{
  "dataset": "babble in 24 made-up languages, each with its own sounds, syllables and stress or tones, from a formant synthesiser",
  "train_examples": 39062,
  "hop_length": 160,
  "input": "log_mel",
  "optimizer": "muon",
  "learning_rate": 0.0016,
  "decay_fraction": 0.4,
  "final_lr_fraction": 0,
  "warmup_steps": 3800,
  "weight_decay": 0.2
}
Rows from block 11 of a small audio frame classifier, named by matrix and row number. Rows with one number belong to one channel. Each number is 128 + 24 x the weight over its row's rms, rounded and kept within 0 to 255. All counts start at 0. Numbers have three digits each.
After each channel's rows are labels from the 100 clips, of 14976, where the channel reaches its largest size: "peak on" is the class under the peak. Only what is clearly more common there than usual is listed. The data: babble in 24 made-up languages, each with its own sounds, syllables and stress or tones, from a formant synthesiser. In brackets: how many of the 100, against the usual share in percent.
# filt: filter width-3 conv, dilation 2 (model.blocks.11.filt.weight, 384x384x3, each kernel summed), inputs 0-191
# gate: gate width-3 conv, dilation 2 (model.blocks.11.gate.weight, 384x384x3, each kernel summed), inputs 0-191
# out: residual pointwise conv (model.blocks.11.out.weight, 384x384x1, transposed), outputs 0-191

filt.184:113101154117124112148103146145130111133160140092170118100121179176156088131148117183131090118138122150172156120116126107123102114158152155132126133138147120097168124107117150104164164145119102138118135142133142148112099116124124110132121126160167132170102198132111113143102140153157138104099126106127162125098105086138136137092134131138144108153111181138116117136102101123153132136118155142131126144133118142089117139147177131099114123109156144133110147158112087136130153110114137153140185135115114114149105132101121161132128111132106138134086164153137120117069126141149084128
gate.184:144071153140136091144137139145137119140151102087133135126147133143180094128082143138091101095109138145145138088106145114105118145144100119144143111149164103145136183160103140149126126110130138145109121120105154145124154129114154135137139055179161133179125169098115111113055171116123144125110113117130140112139084111160085134101147119114138117147133125132175133151102153132109109153088145063105133083145089119146134105145097101129133141134154125169132129130131114165098136095146107131130151106166058130188124123115117148115111125081133152132129177115157112106070123131106131118
out.184:098120122138127137128137143094160123130128143107101119126144150163154150112149168127135117123144107141151105107119127159122130104146160108117102139097129115120150100140106095142129099140113091117152142097101144147136121129147142131127101088155178103144120137062133076171159125111160136154169133119078128143133147151174135131114125123131152109147163106132155126142120100139100109129137154123090166169160159099147136123129120110099147141079066168155141134099116123150115126094167111128095096088146064087181158095126139135092149143142118171108121070159113166129074103118141141163
peak on: /ts/ (40 vs 1.1)

filt.337:135136107141133162101105144099121105141105122177130133200190128136114108139092105130166131155114163117173090106126142118126132103109113120126126168144151124073159135116091138127093153097162126130141125129128134117143110099119143131156154096160114106119112172126112095121108162163120133163129132112178143170169136095110112139082143085088129160140147140097087139128154113126126123149136131142157084133094152117189157113124132126095095105160128139092163143149159163176150129124125103152143134106138161124130111127104150103152120115123113160132147123135117121160122142121166076103
gate.337:141172120147112134148079175095116134154084144078128142117107134113144145106099130126111101157111120142172133175106105121125074129137176104109148095154103129159102146134122124131133137120143133119112114141125129115108123121124138114148136073132123101139163114128128158194086132144112167153122149135156137139116107145147157117112121107150123148094130105105125164170129101127126137100157141155132097118154109173136111093147162097129106094093164134155088119155090096118147149153090162100122115078165138083120113138130093149139088187154147161151124129143100159112140139151153095135
out.337:170171093139122129159167124127135117143099128094154106180079140060134134117107092128108149082123131158142136132143130178119136088083145141110117156118163114108103146152121148117105131138151144143128173155091117081098174119131110122143115113131147131092140117116155133116134147129123146131084140120118124129159088131131147121116103118106067102113133125129128135124098147121152077132114085132113156131179138133186148173140167100071109110164097107119157142140098144147116114123130116085105167100143101133147148117125147162109153118153109122122183143117116133093185119152104132125
peak on: silence (100 vs 41.6)

filt.15:119120130107103111122106202110147133098156166105124140108125125117105104129117132161143122092115119164152132139108140131139128177120159150158087075126092140168118112045158144131159136149119128082107102152109143165101104125137131124138104138092135159118098124102147097150092150153162149117092146114128147137142120125145096128081071124113131140095120108138098142107125111136132130120131132187158105149153126148114115139147149103114096114151102099131128121139140126116130113097114126141134171118116133106164111100129103104137142129128126128162130092122143112112129147115129126074
gate.15:120147119083100128120123152091142165177170129123145129105160083122113111126129128094114150116144121092116149133157138137138100149139115128088113111136104129119123125141094135100151117121117119103123146140170093205125110128147159137124138153102141113120153128106153119127161154185142121091133125116137081142118157174159109130092141149111141103114173103137092143138142088157130126178134108143174136128151095161115145117117175101136129133175128087140138067139120098107133144079106133141160114135132121104117128105133161123122134123140089157125152128148154121112110175156163103108
out.15:168130145083115109159116142084103138112119138134189162164116128135094101152058093141113115156146175142150100135126131152089125135129134129184134079123120156151120153103096141141090114107072162148157102148107134123130132108170157103153131166140107114102124141130132139101137120112129167109110120123132094136095159109111141134068146144133157079094091114137138120174174143140159147122152167141121169150165139182122140139167109085103106104134137087139117130119098131109147162159136133106110137142091115100125138126127104091150155102127076117163128084135114111101117181104133094109
peak on: /f/ (31 vs 0.7)

filt.83:106156130082108083169124149156122107145130115126087109135118124163158125137081123134101106129159102117091120137094143121149163121088112142164134111175090120107115105121127125098078157114090092136133151119120132109151117101122142120151155169173123111140081100135150108096119174096128137147098137132117137148108082129120136154105100159107135103135112118096143150108117143106095164152127120128101167129159151137116110146141178125157104131104120100140108152160135137088174131122116129096107110097086141128124129165141127115109143122131126164143141161095122153125160117116131102096
gate.83:140128148138124125124103153116135149152101120091122119128147109137113139126148124163185119145164151152108100140133196111126142104147107136121120161089148139158077131137129109128172152135150134106107128106162133095097132102161190171120112169118088139112093136103153118149105137131147158100129125171170105109147119144114112149116094114154153065121147150129108150119087116103164135188147123169147122123085148131126121137080134133112138144169117137111107154131164142134135140170095137117127154136134149147093143147127110102090152151149132125130190121113149115107132133113116100169
out.83:099150179132160133130123120139101163089159108119098084176173129157147117100081115128147129105114148165127112180102153153185134130125138092133152106100095133101101130092132158129104137159126125128138158151118114175185116128098148106129120151091109116178143133140146113086108114158182161147080127135113132109143135139138088169148108137124128123091120145145147118123119101109123069120124126096140153148122165161130132142109127132134114139148114107102146122135133146068118161128148153119125116131108138117108157128164115149144076156114115159115135151120156106131121145157131130097
peak on: silence (97 vs 41.6)

filt.295:079154141104092129153112109093140213126128124098147189173178098105115154139104066137176134105119128140102138109126070130122114142158148115120135118173116168112090120141123123147139134120140071123124154079111128106090116140162116128107126115128163109123130105134126072116163107109121112130088184110206108141130125129145159152119128125117142123071143163121114110113140136122117137127148127158139122146131132141120091121147086130147134176131148091083093107093122164134090155132126120123102166133131096161123107115122137057130117169104141128129148097147134158150163164151143092121
gate.295:159160130119124099076151158078095125095105141093098083144124076138156154138142122138128145126153129149087156136203110107115156114178151085119125118155141130149083120148106127129098121140186096128128147120104117145119152108146131152099146134084068135159123141134111125126126122153108127157127154133166140138132129129135126132176104107137129098097176127127096127172075126096167176118159105131103133123098119147130142104150148131171131102154183143180106145096128120148127087168114119110095144120155143165126085121112107122137125115119115149116172148124117164140189144137140130154
out.295:128122146103110153128124108094130097068107118100094138130163092103091096137136150055128126154110125158155140126130095108146136162120129091129133122067135143157133147154092065147155136100150169155146123144146127111076140087100120103165105150153112121117112155136081145115109098126120099153118135091135196164087140077113101117132114140098115111119106124088132105148075138132129141134138147109118134124120127121154172100134116156141115127140118153136136130141137155118096147170103130144144096137116130152148097118108157168116132157134159085108128126137109108167100090167116142090
peak on: /æ/ (25 vs 2.8)

filt.281:100106133115131131143201125131148084123166085125171125117119150175149082123129139134131135068148146114114130095107121121101121160164135158140125138111161117133108144146107175128104139155151093134129105143112124125148087134096117119127131147151097157205157143118120112105162135144160117116132172135127132170100130112141145148145172142110103150112143162110097155158097086161099156173133125118129137140124156130143160111146141116123105144105131139157159133138126078144142128089119120122148141127080116155179126130078151178184083125162121152139163145174168127177101125143108125103
gate.281:126150116111145159126168111107121211146124106132142130091148117120133130121117126167117133130094117144137142114106148084130118157137128120116137138140161155122139131164098117137101126139161114130141119123114140151087102080105100108122140107116149111133100131078127174142138136193113118150165137169147116131146142142141126104157142113128131130163159141150151120127104117129084112161140075124109133140140069134112149129192143119131148152112144113203154071095130094140114116109180138095154097113135142140162134146116156129155152125128087118136153119135133151144092107151110188100
out.281:124118133163129145134149090159124114131116114140112161130170121094116118127139126165131116153133113109084156148118094117105122103086136151119090112158136131104107148162113135105135138083134126128144160155203139115144141081147099117140124109106134128107115122148138113122155128146112129115105110122105113111123132114086114103128157141077132139119161126142102137140089134111166111127129114142146135135152138144129130136158107110126153154119136170155152140123124151116141133156162193163155152150105097141146128155140127096172093130139104129168130115134131073081163102157122134105
peak on: /ts/ (32 vs 1.1)

filt.230:107112147144106114088095098120127122132135094125130161174157123134143131116082135100100150157107149135158120165117108137129151136098156165156087109132151101128137172131135178126128091110120100107113125118122137158186134130128135168119102135134123135088131111112135147140086113134135134149115085173119140119106118113131103114198116179091124112115148082117172139098093106105151088133131122142120149134125068145130116158123084151150147130139138094130143094088110107154127116126119126131103116131152119137117115099137136104146146165105145101130110058090086110099179162116174140168
gate.230:118133171102106122157092109126147147118091138118096152155108089125140164134127119139096090147149121100129107155134113150096133146105108116117125163140110140092093132173149109158091097128125148176108134092124066142175149119118164136106154173128089173090106113121166107119093144086151103154134115129120108094118142162151125121144112160104118123154144101148143125127114127133132127125129099132132140116160134135113108127116113118152109141114167139175150110112110099137166124100106147115127122096137169199172118144150177086136094184130120117112091099097115121120115143099139081144
out.230:132163156089114142096121123068150146074104118142080187128118128119148171160106104160106099159144113113091144109123106119149152138085154093119123153122132100112160136151116184136112080072144105129102113143133131116144100114128150106169118094129133151139140135128181129097114097135126113142080140114096126127088110128090105111126157120108104124111153135138127110136146149162139101146126138139094115102150112141144159130092160183146106117127149147121167139133134088135136157088156139123122111157107109151075146157175135118133147099136168102147104133144124148076155112143146113101
peak on: /æ/ (53 vs 2.8)

filt.127:133124136132106171122116085085145181130108149111142131167075151121150128130124179135143120118135160081156084133133121133110157151113155120098174125118128117116120096137082117128178112121147190128155137145189138177120135112131142154089083137160092123075091121078142111135113132131155123128134154129166140137116129110127128096167088133140165150135125122100064091121139092139109134173138157152171137155108145123138105133119149102117149109135123142092127098158122173119090134151146136142112136102115135128135156135123085096111124085172141133159158144134119145130169102151120150189
gate.127:138154154147102146136138139129138110116100128130136121157125095112140083127141132183148113144162119122189104146159151130143139178119158122094127153151140126151160114166129127123144147104083144099111102117095128170097112124154093120101141112114117106115127149093143103152089152130126159170164111136141148151163138108097163148129129127154156079087164121165155100125133097142119135142155162120186150105090139117109088163081116117130136096144156100176101089154139063166117129091127123173079161136159108159115152112164140162156141100141130123115177131089156093155124127152111126108
out.127:117159110110117116151129103152110110109114137123128100107131118109092107130119129135114147174101128098108082131126124114154133141139162127119082110110152119107111122127121084147098127114125102126125122148115132078102154161101129172111085101111164140125197170124086134155131169123099118095126107114132111158148121136106160087091138080187116138129083121116131131109163111150130140095130116084116103130110135090112160098048085078121108165108088087134161110131104144132131130129153130108121144164115117162113119143144150110162131127163092106137133125150155172111112076103137135148
peak on: /u/ (38 vs 1.8)

filt.134:140140184105157093091115137097163142123143124111093103114122122151101116107148092119136158133092078137132080160163123132113108109183099107131150111114166143159094161109132103082126117142140147139107166140112115149130109100151118125152105149125141128105084148158109101104136152103129136161140125098113130131153118127141119143104137120157130177140113114113121159145122182138132114123133085095109113115114140131123105107130116163125116111121140128108096139075162121121145067164148156122123156131136121183137082147146153122116111125131133134157071156159109104129126138148129077123
gate.134:122110139110122129157142132121141160131100155095123150122150146148145090160165141125114133137141156150160119127120111106169094079174111106095123161086121163149096103119145123110150152081129136109092169140148107169133174118155144140133178098106138106168149141100201078149168128116095141186146157177127108116144113103136143130154143135135115138085086142123099155132118120150084174129113134135174127115131135141152119115162109146113109154075104139165093131122073127157144142145141139154151108125140115139127127146149151163131123088082088142129131170141140073069129117132133121093
out.134:157114136143125115124144081117113072090082137135109074118152093148128125122076137154105129126139164116092162113146138096103107119115136111141148145123106117193100160125154107154131141092145125147143128121177114111121154159073082158128136169078136140140118144147064149143135118093133111098085109106139153172114119120129127128118111144140144126134125127150156131195123102093162139105171136141144150111140145136110087128144187103117107155120115145137094110131173109122114112119098111150098123138148144137063168122099097149144144152119107132121114147149103174133120137168118143136
peak on: silence (100 vs 41.6)

filt.233:123110098126100077155137144109110123122127126092113097124107069157124107172117149133186151135182134168124127121149178153095116085110109141126133160133095124121106147119164141132142137134135122065118139108112124122134116098111123159120121120141102157133168143118100132138176099106127124150069114121130131088091126122142122177139076156146126122100106101112154179172103120095186136132128110136169151132154139116118075110088093142159122151119142135083134115105128120152121145149088157140140143105106115098128114102131140149130178160142122143083156118115117150119128117158124095137
gate.233:110158137125106117140118119111155144098109149116110179123145125111166146157172115159165152147143130120141135115164104126147155114147118115129125125136136152118143160142100095093102140154147111130112121109106113154139112128119115145120147144109156100129120109126172106121109136102103152161160166126162119103140103168130140078178170111099108074123137138143123116092108130146154150098106139100132102116134081111090108133143165116140168117128114124156106147138127089182173090141151122138118159117178148106148120122095107124126144139147110121145134160138114099140105151131141165128
out.233:110154100059122123125152140117143123127143081114125133158115133112135101139145177132100104135100145114107119161126114132160118132164116137117127099082124127159129123100125141131155145128123066152125145137164103194118152120131128076119129138125168149162160103092106141091118099093128080107129109123149169127105159125160138150121123118100089111127152174160140149124122134151093117136102093153119125147120103131144130152097110076134138096107127098139116102108094149127132148101131116122138126143124155131129116135100130136084165122130141172108118115132116096151137097133111080110
peak on: /x/ (46 vs 0.9)